{
  "train_examples": 78125,
  "n_mels": 64,
  "win_length": 512,
  "task": "enhancement",
  "loss": "l1",
  "pixel_unshuffle": 2,
  "blocks_per_level": 2,
  "epochs": 9.8,
  "weight_decay": 0.06
}
Rows from block 6 of a small spectrogram enhancement model, named by matrix and row number. Rows with one number belong to one channel. Each number is 500 + 40 x the weight over its row's rms, rounded and kept within 0 to 999. All counts start at 0. Numbers have three digits each. After the name is the row's rms in percent of the matrix's.
After each channel's rows are labels from the 100 clips, of 14976, where the channel reaches its highest value: "band" is the frequency band that holds the peak; "strongest on" is what is common among them. Only what is clearly more common there than usual is listed. The data: simulated modem signals in the audio band. In brackets: how many of the 100, against the usual share in percent.
# convs1: first pointwise conv (model.mid.0.convs.1.weight, 192x192x1x1), inputs 0-63
# convs3: second pointwise conv (model.mid.0.convs.3.weight, 192x192x1x1, transposed), outputs 0-63

convs1.71 063:489536537465594428474560595470494459512499462460492466482570494467477470512495514482460552470505567541437471502496530509448551453563513526482453487460522527492517544531418580425434484424509493
convs3.71 063:525550409459499479503567447519511561521472512476478503523561502466459502467455467479500448503466535489501460537512520483550480523535550490473491447497490447478424517532453458548509501454583499
band: 4000 to 8000 Hz (71 vs 25)
strongest on: carrier: 1.5 to 2.5 kHz (56 vs 25.2)

convs1.91 127:541468470503569539462528505510488463567416485495460513482381506580492536527488430496507530475523486501532556496538535479451508440582517466490508499533510527519427500579567424520484458521510500
convs3.91 114:483525493581427562545472486555477485445468506483510497629486528484512510552493520464471509480465619514496519497484489550484511499474488481482540534505461511511574505515515439451489525486489496
band: 2000 to 4000 Hz (58 vs 25)
strongest on: burst (67 vs 30.6)

convs1.11 106:486473515471536457441511459597526522482525477557499472511473600463557469454533479444546523439516526535479529545484449459503551470608466469446535497483546484496475451550534462532530491495529491
convs3.11 104:502449540460536466404616529465478491516481513504518491445497479502468518500516530525605531488548523463616499416464538585473442474507496465472524514508487528465464429466546521558484464500512497
band: 1000 to 2000 Hz (100 vs 25)
strongest on: burst (99 vs 30.6); carrier: 3.5 to 4.5 kHz (55 vs 25.1)

convs1.127 051:492472536491416508465422438523448557460538439498490453523526529574490530432495561510488483429570466478473525515478456495475524508561413452512510423526491485474482433476555543514506456537520447
convs3.127 043:496522547447477529440682539456495483538505529510493460461513517492469500504500534505481491475530553498537463580491569515519560490486476513479499520561498502480486501471477562517496500501521532
band: 250 to 500 Hz (60 vs 25)
strongest on: burst (61 vs 30.6)

convs1.105 142:495512531475473494517431484496416605498482448445553468513488463463482557512504492490533527499550521444480445528503542513511552512445494496528488500574535510443533473531499564597494464411562495
convs3.105 127:491540507560517521528434483537451461489577503479485503573525482514548500518496525491506468554495456530435492543520460517506574530500528503505480481525532469548532524478470595447514557447465475
band: 250 to 500 Hz (93 vs 25)
strongest on: carrier: 1.5 to 2.5 kHz (80 vs 25.2); 800 baud (37 vs 17.6); OFDM (25 vs 6.1)

convs1.187 061:543582440474503573494540507487522450476580497510487473518497510470532531498486497493551543480556488482508537479502522510570554469524576471515536542475602488503493506450504488471481583494484515
convs3.187 069:502516482480520516481525479490533506519541556509454437458462478463451501508487486517465466455578526476526520562524562442468472487466534515491510514507524467491565536521492486520506471517509577
band: 4000 to 8000 Hz (99 vs 25)
strongest on: carrier: 4.5 to 5.5 kHz (54 vs 24.9)

convs1.138 074:509478562427564479538536481488490479508559447546470491489457497469475450542483546414476501488429580456485498464498505549477469512550484509484502482496459517468500501463502578509491445477534506
convs3.138 084:519517419557501455489521544552567459532471530497581460501429564512585556425509457520526495460513453425566473497480556485499494495505445443498489544520500443558453475447490470521499493500480544
band: 4000 to 8000 Hz (67 vs 25)
strongest on: 800 baud (45 vs 17.6)

convs1.79 122:498452412538475459498510503474567518501472585497566489567450475513491464523542541483461484565546506536539475558501462502493446479438538434519540509547526466565576486482448572550490559528495442
convs3.79 109:485489505457405475529492505549518568514510498560486479443526492500521478431455572421522488478523566527540541511485504531454543507503507528493501514480483477561450374472527526514512480538515539
band: 4000 to 8000 Hz (81 vs 25)
strongest on: strong noise (68 vs 24.8)

convs1.13 107:488457453536602566443549504519514498513462518438515502512485463461471434435524423536458515485541504522470588525528515519456466519479510516513421509507517494428508533472531484492512526501498468
convs3.13 113:454454465562452507495486465637446424507546579518534507499489488494520500559420464489498452546494420558477469528513484465495483479492484466572478420468501442533570513465478534429511523481476533
band: 4000 to 8000 Hz (89 vs 25)
strongest on: burst (81 vs 30.6); frequency hopping (37 vs 6.4)

convs1.5 131:481507465472573463528502587509520550555520399455475530471576490580527516588483515545445464548457476499514522541519505538500517521534535591515497453489450484527532477490504444466476421485473538
convs3.5 125:507446507415509417419564524456516548502468517517547493412517507513491567493428479526546501456552526508639491482532552494490482509538494492497562558480481509536466444468540518563507449512465501
band: 2000 to 4000 Hz (91 vs 25)
strongest on: burst (93 vs 30.6); carrier: 2.5 to 3.5 kHz (59 vs 24.9)

convs1.115 129:560469553593436500511456490460469522521488567475478476593514545482502516401512499505522454513514491527481478522544572508493513518543464493484537634496493515493483507508580483528536464539503510
convs3.115 130:490530488502417495478556507468437512510537458521413482484595494521481458491535578446472467566524528534470517511474463524509561525455515582502521444507484486506514422487504530475548556485563493
band: 2000 to 4000 Hz (87 vs 25)
strongest on: burst (77 vs 30.6); carrier: 2.5 to 3.5 kHz (50 vs 24.9)

convs1.36 068:530448514545502520497451558429503490496532511507433532529427516495514540487552536514520573475547500490548508467426461512491508524443478525515510494499443490492503479600488487510498573529486509
convs3.36 075:533493495467452509533439442417484530493493525478604457473497518522527526463502489483514530461542544507523559543500495512433500521528525444481511523556496475522460490493490492483525498504532509
band: 1000 to 2000 Hz (100 vs 25)
strongest on: carrier: 1.5 to 2.5 kHz (85 vs 25.2)

convs1.160 059:485525436496481548490488512452519490540490496464453436479463498528527506435530479517450494519484569461482457465455566468463525501506539509478504507477574483478531504573578532495459521566531483
convs3.160 060:512519540498481480480479450530480484534506508448478503518544506523498533490520430449544483458495482507444515563547504476490524515540505442469441494497494475502527509513484546464515522467445517
band: 4000 to 8000 Hz (60 vs 25)
strongest on: strong noise (55 vs 24.8)